config.toml
arch = "transformer"
spec_augment = false
win_length = 512
num_classes = 8
norm = "layernorm"
hidden_act = "swiglu"
bias = "all"
moe = "expert_choice"
subsampling = 2
width = 384
beta2 = 0.999
lr_schedule = "cosine"
warmup_steps = 570
Rows from block 9 of a small sound classifier, named by matrix and row number. Rows with one number within an expert belong to one neuron, the router's apart. Each number is 500 + 50 x the weight over its row's rms, rounded and kept within 0 to 999. All counts start at 0. Numbers have three digits each.
Before each expert's rows are labels from the 100 clips, of 14976, where the router gives the expert most weight on average: "responds to" is what is common among them; "loudest band" is the band of the loudest frequency at the time of the peak. Only what is clearly more common there than usual is listed. The data: simulated sounds of rotating machines with and without faults. In brackets: how many of the 100, against the usual share in percent.
# router: router (model.blocks.9.mlp.router.weight, 8x384), inputs 64-127
# gate: expert gate (model.blocks.9.mlp.gate, 8x192x384), inputs 64-127
# up: expert up (model.blocks.9.mlp.up, 8x192x384), inputs 64-127
# down: expert down (model.blocks.9.mlp.down, 8x384x192, transposed), outputs 64-127

# expert 2
responds to: turbine (100 vs 12.6)
loudest band: 2000 to 4000 Hz (38 vs 10.5)
router.2:478616493474465445607443484581451537440535459519496447490574470491494474481504535580491511465490577506534508517492483485500544515528548623507497540561512538536543540547451546615440450575561519
gate.0:482474397473510509497480591460452596526410430386474497473428516473487559511463561444464526558494521591490483499449528508497542443533572524494444448510470478468526499517359491421523545569524412
up.0:510502422604475491509439608506503422492387542528616455432523492475539429503364524569477512553507537563566638496536460552500490484527512514491495523499530494516511476499566518533433589459550528
down.0:519507491450475502418552410433520478557389501468559537505424450407434587504469511511495567423531590452493523464556511488437535476526492571521465400437472496563432495473483478608497495484527443
gate.1:445442451529475531398574550520559436508497489420547635526386573526566566539536508493560438533453539479504443480550531583452516543560493459530535426449553453489448509469478536433498481551544454
up.1:520500510521570515527491420496463496483552534452513479480533477494483436437518538461491573502485542519536461520491548473497434466435555515475486487485618446558528518383529503482492457455480606
down.1:491449492472490624497555536536485480510417481588460410573646497515438459425417438528485555530554469560525475510537464567561443409423512534512455476478463520544511502549543466475522482503466644
gate.2:459504530480531424470527525448519467472478470405484479514486543540530466547600527538543440539440485472560492471499509510429506607530497532563533462391598419507527475535549481480559418556451487
up.2:515477469462502627527428550574489524487550461623544468547525432425439478399445484573511514448589496428411569540499494426606463454533474557544401577523472566535479461544456526593492519527565515
down.2:551430534392527432483419413468509543498574491511579601395528505543582570488550549485466492495426417497512521503478564475457427567468485488522523434461483421453395453395591513442498505520459574
gate.3:610453440497524604497453537574419480530568475529638456578578562456506470487499569438563553526487527532415525533551447476488595496513538576452513476455527479507504488471477455573516454454560556
up.3:488440518580505492512434486586488403495466526446500553606569525552537483420509475432439495491602569502532439552553429495498515439424427538411481480565520542579602538511535398509525456462520539
down.3:541518486460543579474461455511532517454383536470450429652477518551422422478414513535437548486509546602437484516524500519543442443483539560515475498526476529488467504536389418426473588488527543
gate.4:490475521495535494435502515491459461529581585486432487513512577512529534504463479338483478481462459490530436487455465618526503515449576459505522462478485485477559518430619434571529489384455442
up.4:563543463492619552448504447473383461547505465515528493517536513495517534402479559532594508472515453455496571478462473475494468561485606559474458477530555424487381486480505513450515494436521531
down.4:571569464443494429486491450443570538524607501428532514427429463520487453465514435458517525485468520492533560554572533481576443532459492500531520484590546377504523501526513561572422482480514484
gate.5:499437621548510371428553452469487499527499510389492564439472568590508546517495519486532470531448439521556390485498593480410505518417469473480544381412515460491485470487542419404603379521504440
up.5:488514581534507404371550463469468479524459486444561515525478574624521520562506485510477473475449413527531463498488559479398465528476451472480490448488501483464518502460500417438593401503472461
down.5:489440562490408444464390396500440559566502459384558535511570538546498492464562523409566428494510500549520491497536576480450510535432505458476542530557519495551517515490552537548604414472557511
gate.6:458390597485560508402614478506499433583432533427494530516486559485518480461518518491558511588571490454513400430540547392468490519514542511466520484382556438472451443449513450455526474457540505
up.6:454466523414540602487502540542507503533544573397414389460562529470496506447449494481438531488536525588451522585488530462561497377429568506453464522451534525574446416531512467469467424558451517
down.6:447579581512462619482546512480527537492543472471426495502589588451394537426541464445456559522664423442520474461490502517519463526439532575534483454489463481518538469575535460454523505581524586
gate.7:494456563525440433523430461437535455452443438515452553479463582492545484536474483558476467519510540566348454427521460491498501520458522500460467443550509500481480464561462475488438486616482479
up.7:485488516544461518610595566503482467512552459465541496434438549547434593498478480429565480470497478470574559560507497451373531459484461579474449549446426392560429513465439603478553452481486496
down.7:496536524445586499540554473464591455487528546561548543504542374559425472500540521483438476552472547550501438597543503487429448508489538408509560497471473479446489488434568440490514415505524493
gate.8:412395547475464499486527496651503516478468487517542456468534511483588515401563532457542561429508563526543501488536483472485507449475418535513437503494477505444509534492494482500438441516528523
up.8:517468406458477509444535476380503528452530399550459546485484461453562533649448516477495496527446432519540567486432512544516552584506505515538497380498480459513558458479514505420375520573521482
down.8:528480446507573426555434467435463470460505436485434493426375485462468515585572572506544424471469574495495493451486443510408443507579584459518492460507536452371457505468499616556481501551558498
gate.9:433422597552573500459517541572574517564527551464554537478470551518602486432627477524463394486398519515497431581570493436488459549481508486526523557442631432496495418455528416504513407503494452
up.9:595462546502422470497539500438435454490564546495518457558563512583494459504455463412573444529585561519583431497520447434436509450587534495404482461643462505523550527401500488549465500462517490
down.9:481495399544405522549489471448537500554450498546438516574570452492442466477496507429491538535562512634462488458454495572485492462447525451473508488583535496538570533491535526405452556486569513
gate.10:473457540512539494443472513498546500571454550446548544425436580520559470519640464461536378445461453619552456595541521489517452582456477428493559502504621419502492425435473530459526457474455539
up.10:501586458523441443643411549503454559480529448483501452499595520471463434463480496545518556534450463508485624514454410516468543558418505511558490579543526553503521557569531520543520460551521534
down.10:554497556483577429595518483500480486463516451496562485391490490474537523491530529512458473485341536553486480572446501502449494654512487511458580485491536485428498549473473575519589470568407547
gate.11:447443466587568453505530574547529511531492548483551554441435549521562510496546454430547493464457542606594477567543492527472415557474500450461607474458518466541509452443466531534472425488454420
up.11:451458467576584533509547573556468505536467502470408559370414555487557510483585544458610456571444643538546530552484518544536467502527524452446585449433514480534459501448462493463435449455454382
down.11:482444430429521508468469542518519475609523528522418609512525501468514453530592492448531469535521522500474466417630473591533508505564550466529479425551610450667555456579565478470415544439596468
gate.12:511343532457523542489499593564515583562527501534554551555391602519498523500550480461506448533503535548417461574511579526453510536521545519464471431530512545443487445501435482478511510500472507
up.12:499571479549574443496527454421531460486473459442523445513513491510548500558558376468524454540547547451523514562483417553557502470572472609452555474443606504485511540561463489507450466447377452
down.12:484474465558515534484514406435407486519393414483564506519510485569512584496491499501516571490552459507503568534514421512593554501476503493500449508440451481417587607411511510514490490382422528
gate.13:506410486510538650458538520471598541531533510534595562503513523547516494490489477446488437541501495459498433487493455418540467515441487422424497490578499526470445505415505475553589563458503501
up.13:471495475431527494524443465567452620421554423470525432403463608418471454488473476545525549565471483494473569566503531478482495583542550491579491540460505569440500517571399562522521403546518535
down.13:523459463442574464568494578500507646577526596522557535424553541575500464528608505568485392487441514547488568466521508429378480507507405461569468520463426426451512545527442529541537476403576510
gate.14:462521467566525529500563586455612384480517572569544555446554545571468474431384474475441475475451474490442432442551434426535476437463570504535500585562505469483479558480508468489508462560493472
up.14:444462442624506532504553565515498508586557447505456480494498481452526483513613404551478440454530517584490661443548492439544536454480502518492510508517546492480564540448520436420460508435465423
down.14:479588509555519595431465509516532519486460520483461454486555478500566475459479491477473577514450454508461435528624417554584640608505403447512512444533454503507473496483510471538459513498499534
gate.15:437547490520491571441421454549443408492498473494585636514511451516540493481520505441451426578588611470458463492582500473511539540453459485501550531457552517460484536505515468488516571446479540
up.15:569519516457516527507581511391550428504502526429405451547468477455413551583555544502527509507487464434516527528470564517553452553551562553515506522468505473433522435499564558493411455554502446
down.15:484418482488585413453555606446402533443495556448538568440468530551505494405496540630545505519447540427491562484532525501442482492521517475463471444477444483512578476440523451446521482465458414
gate.16:487554490521456478609477514521476499509565500505551488533540512533480598529502458414477541498484598519586443515442469500469561493494622536444527449542532523524568495465500463589392576462463455
up.16:386529393494499453530461510614555511563552514446534452544456510493490482469487474432476502495508565599613418503499513625488544489498498477505564600534565499520611505542569533590427396493576497
down.16:492520566488425632404559505576573458522482523556433569545520426503481531472468523471448524537546525503484453397582500524532523408544540558493486540523430535554530506578433431455521446514368499
gate.17:465517566609477448355469425408457555521490599466572625376511556481469454521499449389480475553488511527514423556445455486457480576469494457445535479484473468615481472405476453475484458484467410
up.17:546375469497480490486499456456481478531466562539553590443510464543505573511401520467519548507550579497457407478570495550454516501483523524488552449499475490482501500419583486513491512418575470
down.17:533537476568506480479540410584386403502446545517477509452568534514495434508446484526410538584456482571578492552494539553561493507494501506493577555581535462471499530482490552397502475552481584
gate.18:484496494533410456520476482514512666549577449464519561472494588539569563492578485515526483481565479544541557509603467502477526544635540451497437547478579515491463498415538440601536454410479463
up.18:447581536496487539491550511510541543471431467493500465533410541516510479551532543584406522470520495445488527459560544481502572499535392536543432512422507554505406447589359501503472451589501476
down.18:508439637384564500423595454435526501495515499601527490406422479531513509487513535509469466446517498484492531486498515441395482430537491575509525484436484493487456468443500585523605488533467492
gate.19:514437504483645529430620572437592502479482489519465491445384544478506574568472529552495479524422541434440553481494595473540524473624496515561495455382498455442432471487451511422499492527547407
up.19:493471498479594566487584574438564531481492486562502451471423533458504555488453527564454538506484534445428594510495556456562535456578531590561474511408489522458442469518454518474548492555536469
down.19:494477502489420572483470465503503487505457476537483475564601501510411494409376444396443529475648491508473447464520483538520539432370480466511484470519433540555520503482515422499508498477575633
gate.20:527450450519525432500497585556550512574509564527578547506458565516599612474641564511600404500507497449472512612589514503489438544518564478575496548428546471488499431480510467528528498411492464
up.20:504516498548437474435559487436440438556450528445453585470538510521571506472511466442478521529494447540548499524494462547486516494460524422410519466557527511499625511401552466440508516478454494
down.20:493475472493450513506501457535513481405461505567428511577572454519451448538407472558467552458544433512490483474520474536525544534419493574550479555528463525513520617479492523488522506486509563

# expert 0
responds to: piston engine (73 vs 12.6); thin (high-pass) (54 vs 12.4)
loudest band: 250 to 500 Hz (30 vs 10.6)
router.0:576362518452500594416431482551450464516499465512495501538580482491434502469439526497570486477547406505402422483496491475569503467453454404518385517519465537504475515503528483452517573473516548
gate.0:470562451500536361555434499457406583494560508446492536506513502488530464485526490516485454442428546513609524554497552534486528521529550521502574541493536455568536482557448449532526421524444416
up.0:451500482495462437429536527454578567553553445558514589511441548416557536499541413462515400438459551486552513533390496456432508559483601530534517424423558531505535454534566542531612449464588442
down.0:563559457433540546515482517474408547498499559443593527475506540463388482431514506461447507527416507470553521512488508446481477546520436461437486423589520588518525484514538543594465486452473517
gate.1:455628547586483469487538479526470440464480467457404472468436415551632517486570483460539564561496413484482475567454520580420475559449430535462430453554510604508611539480584502503504431533518468
up.1:502464517451387454472406462640545443478486478463559520610468446391521473560496429504463447515625450512433587496546556564528452529576484446372598462485511541561520531472524431510436513546509597
down.1:529554435561506466406513493507569463421533561555515591398487463478424458466511512521597502460436458501463484495479456503475537394499472446468484423516458471528454462530558546496447508491450466
gate.2:450549503601480481573502494467420458584478630502438497496600525506522461457441442489505556533538473586559518550539495469467466461572593511495472480600481541515584513471510506462478510475485526
up.2:405525455469466442474472534511551543474501535572440470466486525493549508426481521563551542484503514417485451504527514545455464518525519424614507457562410454461511551540590466466432461539573544
down.2:451482481577484539475599482473501502436493522519504464490478502399563516500459479466500531555584368476514525521503492516508515481476544519519568469488546529525520384498524504469511593449491507
gate.3:508549461449503432505552528489613551538556484460484580477404560588541446550487508453462503496467601531419560536456559480487525511595534583546502523449609502510476441470575508480488435497604495
up.3:607440440491561566521493523502519526429461467535496391461453417462472565545430547559567452406440447514494502469480582523617453502480540455516521549466462528530477510569462589467495550478504449
down.3:444455548451499531484558541482458575602560518511372415526551475415549453487419554462566592513594523444462603417592570524550546456457611555487514558417527486479428491524495542472437439475456562
gate.4:478574486554559438604434508490464474492574497451444478400544563496519423469542445551570593492401590544515487499487525517452494571526470596470541453529556502521580443517544564583432450553513450
up.4:533461523410499575523596471438483437509483461531490470554499517545515533550500511483389528441524497460528562421524512503534572522526488450565524508467486434436492520540435464410550506492575537
down.4:540552526556427566396515431508528532522404476565462480437510478493553528536474475472457573438609534530495480420479487443456528489398487475511456521454493568434492439522628454527465559557512474
gate.5:483572477542450537512543543544517546374505542506493552444490466512529571458454514485472463463500472553433524508459489478495494524562440514589546526585532494488513512509482528474504447399468412
up.5:484507458542427560462429501493419502521475530408559432488534467538418426464562452525436608509564456535473491394473423531550464522452471600560487502546475433468484583528476578484478503485532500
down.5:478489530557505503479602517569543500495451558476442398509492532455483592526519464475472558578518450523395440520643518496526540461551420515485503505507479447551620528449548511541450512605535452
gate.6:535509576457455448445515484455481520510485467498527626575424543538556459536526497474468480537380480501529544533483480587476409497497562432455483425509524495546549529492511505492545471456437509
up.6:562514535460559643471487463449516609562497511403431448510419471517502519498525487488430499433506468474574451506517480500448536549493456516423477361471458505499457477577552454500487508504554439
down.6:503556551541533413576438492522441499467433592509516515458400467587484539421575620503443467553484484474591475473509501518451459563513511479456514529543509510505596607494472552533464516463503465
gate.7:524400611419582445453506554447496481471460468483547517465439538486594531446552482553556489511450568431468507427462509412573528576496525622571574416443506474468541453466499481489534449480540504
up.7:489546578471476536565452498554503579574442537450596525552436599558505504456604440420454563517421468505501456535503484519474432523441422467541508472535503504534558450519570475560489468538430423
down.7:575468510532434481602414471496458508507425478491557477466456499553372509525564597510501457550474549548528454540417466565440515542545534451432500420502442484523459516482519554474458583551474481
gate.8:438534519589536440544424576522508457420488543533468481514515545437544518423548509391439504464512582559546537546457485529526515556512495502565563466463563449495513601566400508492424428496434535
up.8:521489524473450571481372569524469515443497517447535374514576469499421432513528432431429585516586502488506421489554405482566480465469590519437510490510487492465438569522455555498524481486498584
down.8:427469421465520558520570505489466516503552460482421491541618518470491415494459524439408569556526507524462558434541571563471531528496506534507512487471628494507614521502499440481531378541532574
gate.9:526560545503436509465510545490519554458475536499562496514466474424581559525536528455518508557510508523511562478549495445501444480428482457464585581532533424566484499512550575627458476527445479
up.9:503446481401520469610543448482500501553499579465446534459546470433537452529500419507504509498480483455540562470535551501469502481483497556349463552502499444509517547498452456471504550432438485
down.9:488509481535505535512497568536483472468483484488466457488516530478404457524415508482532568502480458448509448546508423523456472435521545419556458410496487463463434504411517502519466516571535460
gate.10:470559462485540380633496515441483526483489546478464505520580505531563501533528445469450456510408485526577457503458497506466484559477540497582627484503577450507571510477602522534488425512556565
up.10:466432550408545575515568614492501557501571441472462476527507534445417579576493448485462463572475539470560453475476620533625477483500481507542567454497543493459430521415542500495440526579494552
down.10:521562402527517454564459519573551445486549429493487531508414459505572528524478492433530535425486515534538556526503463578418444509580542495455523462422540516471503551508435563537454479523534482
gate.11:483580458542487426581561452514497567521557399482450500495568530584590560558543437427417412396471522560591612514487511586442508533459527472514556501535596455487611569507444446520457444495446541
up.11:502426507506528435483560509487536559550469548455489524521406575548606523558476375520399474496496526469540514532443481543501489437560484580465548470427564480539415477465621411490526494437571461
down.11:520531531526472474473464430512505405511433532456549551389483418546420515524554455511529477509458500474528430559509452469388517520573488469424531540535377519470498506486437508493493530552571425
gate.12:533456547455530504399594522464493503504539473496521540415414550495504488540553500612452494566487505476518560475504567459415524459598532588487491560374517427458447464525515463459578460420493460
up.12:454545550567478470474496571569460415525475552470522529481450557591620480492632484439391445481446501588518510453439493506460419557481521436535529504468560519501419486522451487513557475492463464
down.12:583499499496479412426429452497509477469418544472518542463479454525389556480510552519503368547389520520524434588500447529505439478465537493484474486581427491496441545463538520541507521495443466
gate.13:573439537496471506469542437438529544424418433470478532513553525465473500512495460497477545432504541466591498423520440580478571458444468579560492416459539490587438482534437422479586517561561493
up.13:532513398500390587557412467453401463477577488479525522448490507521539427560542467479490492532519502490486564411593479486564468527541461448390568539399447518525525444429444504486542545476459481
down.13:570471450520507506521466479430501540428495588511406487467514512469484453493460523411503511503598423455391476475546517491430479423519533580528388475396383470499477550489481524405551467512548612
gate.14:435516448485515423539543541524459541550521497389446534425461457464549518538511501599494477528538516565546504497564509563520564556524518539507500533550527480547478443496449447513388398510427516
up.14:412580566572437499490504522472478489528501507477634490462465507591510589483538480580486548553480521549474521455514452429467540510574526440512513494507527470522522539379493534571495410481479518
down.14:528506549448535465551538462517468541570495455501428435449444491543486506471533607553520425442479499467545518553553405491490544538556507471420504532511459468423464466515442548537490528455583554
gate.15:519448479536491455550512553530489588544479431462470519526479615465595517441545451460434470529508427525506591467440466493491500544504528500426553577452500513539559499476469544488502441546502495
up.15:442470446570525530552483512498515491591462393525469524475491482537434543422427466512507581472465499515523459466404494499479412530509559462549507447499536515473485399499519466614498457361507381
down.15:451485509536523548481488488431526532472430460511440530605565494518565523452537479452510536527542453536465534426491488468480508494432459542458622477462546514576523483491419383477492433441580461
gate.16:399561490410536549494575464450521560536440457480579546489488560492415504575489543444549455422568514418517481541456474509357484519413539515518501551399516469533456456478553523510558442512496460
up.16:537506427567428433569508471483443528450455452479410415435461459449480517520582511543441497426478549406452443515491481486570509588455517482565500530577481526524516460564440600522449501507484590
down.16:499461517414460518475535511536494437438486461489467442476540451427493504568481443531459388556529483502472444420506604594538603520451573472448511506500449482562575452513534531505649530484574487
gate.17:462473519505435469499511522462517551533521530458468585543440520482565459516530475424490422589545485475489485484563532551481501581619529510500499547563563476497543485460474478548456467535450438
up.17:337518553481491456492456494484480546549523526423482487481461587461609472446534440523485532504483546468485588482486507433488543539568496511589531599446647507554510432616467421543552412506475505
down.17:586528510504517420487435518539536455459502492545560491453422502541475533499567506560473497459436537571514492580492442530427527533595410384477548509491457533453470530522542572542542560566483450
gate.18:484548441465524502522521477465551512375453548488453542526486466534568559590457518502497482564447487459607566467443513478459542456560499625496495543503455507575598533550481609499415527484448466
up.18:506516538486527507412508552394565516505476578479488614513510470541542558520497431475430405517512609548580478521541518526516483485552521516444476492490544442497484519419446442493550513389425474
down.18:476488492467421429420547461469488536508524585544563559413476522513496426430561483558612420533427523511508498526447559528536569562532557551462552486487415481509449502552581457546519476421538466
gate.19:466542426578519414536558446496457519459472518452469478577460510558490448516497465448468598468563506582580465464486519536394447554497473494526553524567540450526592438482474516536485440495470447
up.19:502570605440495526569559546567579486564491473493533441470519511464461441583552555580493463545472496541518446506507594490499539458459468511486463487516588450492523393510479480499562458564559369
down.19:483538547439505523585484400477495421464499412479609511488467536508471493394491508524536527538522528536567487530528471524513455506481486454461482641542478554490563588468486532465441474478471463
gate.20:537497412472499517514497443439594515453479508506530458485586523481530515447499517463567541465457532563527527468491350501479427432448583416444533570525522524541570521370566523501524530528468502
up.20:510405483418443454559480587530401485515451435584540563554627442623515487506496545511546402516507444545448559504487501488563587454447497446532459449517441443447470473580473479440517494444459577
down.20:526536539503493482510599483463512380583506511466464569474542505517498427430528549502494457552491481495640468454459560473536557488500485515464519446493639537510475509445551477476545516501469408

# expert 5
responds to: gearbox (100 vs 12.3)
loudest band: 500 to 1000 Hz (46 vs 12.7)
router.5:573388489518428553388501454518478457490428484544505554513528484552414550452470558439427479515532445498448437402537506464462548504454503374445368481480388496479444507519541498441561527519475471
gate.0:534517468456536492472612505528447445446493432480457402536611514482468515592466557309549530495553519508459377613479642507471527565541491566467521566553488483567569534509405479423480471478479606
up.0:534476499548541544513468492550421529495503562431443464412547516521469522532469490567493521442501541446580498442532421564528472493479441538440481493599520497430484462429449531476509360520525479
down.0:488452420419458450496542488449537500454527559506477538484565541541446437512564479434524457452477527540475433522450580485443464502441484341549603491525477514440467511423529579497543472546568466
gate.1:543511517532522473508509565559465543410433506450514522447510564519468396444520512459456551483463453508514409387501562480401510468543509564490543541578422432432463444514490474558482390577451511
up.1:536499527538566425483510510434551470526473497538572519503433529533513515500502511526447479449456404483596571586522591436446509502424476587443569546509568597430505469530470477468508490464583463
down.1:531447522502435530456568449464443551517494510457532500527552520521510479443439444480512502549518454460479437545502478399467405504562469529558483511439381395477407559402598445434445502490496543
gate.2:515586478530526407548508442455497535432491454489504503471410510429571518513511498526457552513458538473534581531451562465473542554535534596559523521503516468504540541554480496466455452564488463
up.2:428548527491482489547511493498560514438490465562504491518460547490503479554532564520404532504465575487555575435551549546469591548652472530566514579452516484482529549669387512468421495548446495
down.2:489560524479417640479514563490526472539530577595486487514579500484394512449355494416508448540563474432421496423510522473497531392514530540463409429514369493578563487435473411580530516503544505
gate.3:514548444447497540530469573522544487514531497523438534510439514475496468466488431502576550570505469456483489607468603473440498512465473493442580497546533543480538429505529474559554530529556475
up.3:508459454525483558460511502388464461419497563572578469512350427413537480525478530419558565505592533482494551651543501499540423449479449452505522456449527465515487470553483389430490498546495427
down.3:537597502445531483409518472486535540535487499419467449444501543540407483470486508523448462515552494543512514574463488562480503417536477449437491544522512424484496458471466478514527406541535525
gate.4:378382457494520454454493449522548557569533509520460503485548551558507498413435405541575564424452527539482511496522555561480500530541536529540472447474515513542454519470457476500462441454487423
up.4:553479405503587480582469445503456455459378462530487527534503438491566503409541400553479546436555518502593451587549576503482427513503354564550486506465465476471452528549525506435475469513500593
down.4:443530566424538503501440478505484522463552478459455465504415390477490480544511524484582608500437510433517473503526503476517493528525484432501492540491574523441580448486545561513595558380503487
gate.5:451563494516580531468460509541527577504479490498447523395482495521462526452454516496550505523462533568661522519460514514499553527479563519544540477403509396502562518474527468472562516593572579
up.5:438397402473529577462485539529545443551494511500549524442597537527516504447486552430460487513478455533543445481526440441513461493449499462473578490534563400534469475467586560583452452472461550
down.5:600559528586503525602506555478446507409496586452470447425522476536515555489442463477378429532466466496502522441497521481428550474527452521561565456437602468456500515524507546611502517596469562
gate.6:553346379513589445490403547503575551448564531516477454523493560532493493511534465548496446488464518479440461609552535611537428547478414522473540441485431524481506480445503566528486486499558557
up.6:510505577527559402477464557466470444513541580471546372545482463470506512577518523560428534443492496456468516516504411442466552547622511483503503551449528505565455460452430508524575430469445518
down.6:569434484466437415437537525517517574454541576474521650464504510480442486430465470546504544544446623563581462485543379469593463545442470441435560552390563480458514526477502441469571548470392483
gate.7:445550491457445528512485508448516553483583544492530535505523456579432564562471476496490447545513485500526508523552534552468488598546478540488473521619527547494508538406408518579410473421532551
up.7:469421488451546540540562497539508572464509541567478452528410446522503446511448417595419584544531457546450608581485544434620506502596561590544549450491488430454503537450491524413462525465446459
down.7:452396513511489506530460479495469479446549431506612555506427514460414547490502472490513419581613530549444429443454538506522461489477420452520558458609475472500560558519501535480482563531573497
gate.8:531571597453535433499469476462482520547535457391498440525449469498525518541471492485562481401546500505492546472575512538526523468338587502566506522485529509533545386410547475467589487506496418
up.8:446513456463594481526503442500535460482443486495579485505460486489484546493503440464508437661513486487596521505435445513462685515405555519421475524471472529504475477364558445485415401401419496
down.8:418603434413579507506450485496467449434511536476452503645515521544496572527468462491450448501419540586432588533548473493565370556505552539514481587570515528461452428527499535435665506429520595
gate.9:555475452485557510493416483498438408614443434476490443538519531506469521434540464481515428601595560483513446510428651574444480478558478557488501507572545498511547477531515466499512509508516495
up.9:568505464566497507535429514517492523540420446448591475485473473570489545531456492332440500498477556491444493528610428553425562580502533543519586536542452595467456491520541546460488543498499463
down.9:473399475664594551402503511499537550467541592508416561569507439530489532380384439505474473488577422393422523414580448380557468498383541539413515438495485483457604405536494518445475502470560514
gate.10:447454483533563597490518536463474544639489506471456499485502552578499480512577432521511439536532531464536456529478508448516538500510556582489553404486563361498484501501588480487444501523440455
up.10:450466476508488531485543464547495452543490453511544578468449516531413636517518480473497472518574564491436450396552514482470485527462519431483484455551461424498564546415519453495551459406543575
down.10:551520447552528577510570492630461492508557522526473449508500553504507528427524567401508506484527493403416413489515442466442456476545468451442447508538456521570568425567506473497466536491645544
gate.11:486417474615532520464547471474476552503563473425529494529426568552504520587448483508405506482514454520486502394471520472517461495473475435469517469541443489424437572457443474571533483480579555
up.11:506523544435589390495546522494532472482511494531477476563426431499475509520564533476493490522462531565537509493473471511525624459488468534476524510463553608532524533409538617400428437559542562
down.11:508467494422439464444539427453469466450496429524490392484453502498513368528542563471465484505405513588578492496470522519394481479510506485473521456518466514499530486505387483475575486516515467
gate.12:483624420548526463592444517461444564487542438550441522518539558567483532532591482491604513509476427488575460504479502509484460512465497512541570569556530516525539542440464506532432480380470532
up.12:450403432474544459529426513472526544560359549537508502492446558478550511532557469437532426537453495508526592600497491518560451502502516477449560456477544488562438506464474534530514489435485539
down.12:418455462556534520451524470478459388475490465505463561469521522523515588552489514496514528545619472500575501599594499478496512475516437476504466483584521538570451547432587473561516422443500492
gate.13:482501500510493537487593542553474512466558534486417410569556508489454472524467541465421510425580638565446457484491507438561533535498524567489580489453508505471615508465533455531459530527539465
up.13:516534476534521570477484561619585428621494480499509513395488507507500504595539475542416548496606551554537555431605540533485522471461618484445473478578511473474518494517457459581387460541439516
down.13:502427560502471418493465562516500489499578549433541572452485449535485494513550495502422463500468478432446527584570492490542502585472482509486515488384485528479491518409463506375437496520485579
gate.14:500490516548563466447467510438457528543458516481476528508526499508534520466498474492477460492470504515466518517562535533400501513453585596516511488501619544505557459540546488516571457527562499
up.14:456447489522531622402586443439572535571444499432469422443427446518434525570577540520435514478378431504465462459434538463518496401529498465528571515438539457515451496442506525473465568524447507
down.14:549525450505514553497472486461583508463428451673563427529575412507434581501507463459498461491513495476435482436413544479449534459545542620542469501534467560544487573532360499502489630527494510
gate.15:508656538553474366511451466488592519426484465517431519465546453475482501501502507460499568443507563423607507513454528591411475490455433537538536486510562522605449504485575481510547563487468513
up.15:505537514450407362477497467427419493439540412625480477458373513454462476538522486469405459516373485484527501466487480586446457420484512530471548517491544502478519461496548568489425557531501473
down.15:407450510573527476411517448531574412450558532556537481566541455521531466496407423545476473486538486410492514538490462583526470505540404497481552510510441535436582513538476514435484545506542506
gate.16:478582473495509445524540544549576511496395496574492482423567477558497414495386427547573569502531500559509512408470486417476513503479432393449343424446526498521543462402473549405434509444521580
up.16:540524503458544498549443505542453515494399444495516468464554533410562487462448515406415517436453514489523415415428498473523523478440578489452535426556535427570525497471519453543554539374589576
down.16:572518520492474548536528473491465512534550544421511472497462530482431463424506414549530420484594421502626396397491462436516448504417549472474477600460509472474554473519542507403455505525464495
gate.17:624563497514475449523489418489557472497542516428523501500459431590522487488434479484476445485417579548486498343507495573452564591451487536543575496466478613516514465521404507506532390507497533
up.17:496459572430494511470591455601453484515550523374364511459534484557526539502428483549540584458646388559540465464504468494394532566541506444559439533484492506541474496530523565509516570482457552
down.17:493496513519452514515559494485535467486496481576598521492455497518492417506432552504445487503475505411490421486543506444553426574509441380463555554521462424469566505571520446670502557455545455
gate.18:600575503501547491533453542549530525492576540548571548517517474493491375412428604530443500452571553487567447550541495507475529514523496542465545419517599434534468514530414560581367497508545549
up.18:429570428526484517472459477492342502530537511541494507548505451516556447491462457428425454525455445460433465515464495563534514548556477501622583540544463449510472488504468454513519494589567507
down.18:535540461557587629562476485634561447434502515549415486516416531488467432460492495432495512491496522528460451540493456467497450443504472483448511554491497452555510515522460457514616516383452546
gate.19:494555540582580520402650535503414538504550574523478452529525546487474523479457511497499495427461540540460480482423522471418421604447472529577547495414530472523548441559455522508470530481501439
up.19:496536497536485544592427561542431531479469504524511484557441531435497515535450597468546574542570508492416538450574466428554488508550585459479533474545376480551394541478518501425442521458654540
down.19:497547471525494556430437532473450583530477562487481474519478435420543585448568449451463443534533475470562539490487461553514474345500419397509500498581587544468497569441461442474498538477599575
gate.20:483522445561565448449482416437544568422533456456445460500544517483475546449505494393586499627446509512553483488577574585498519520546521531538536494509516534446560447481556552515427501566489419
up.20:509536464609551485507474514569550461530511576538540551413497497531462589497502457490544547445480614469513552521460485522549435471491477461499510507444486458484546452465550444475531539550482478
down.20:376402443570522561564479417548472519498487478521454458560486518515461494474419482506505497516566508494509509422450435527484465479527468535437501511473434503458510562599490533436441456557448453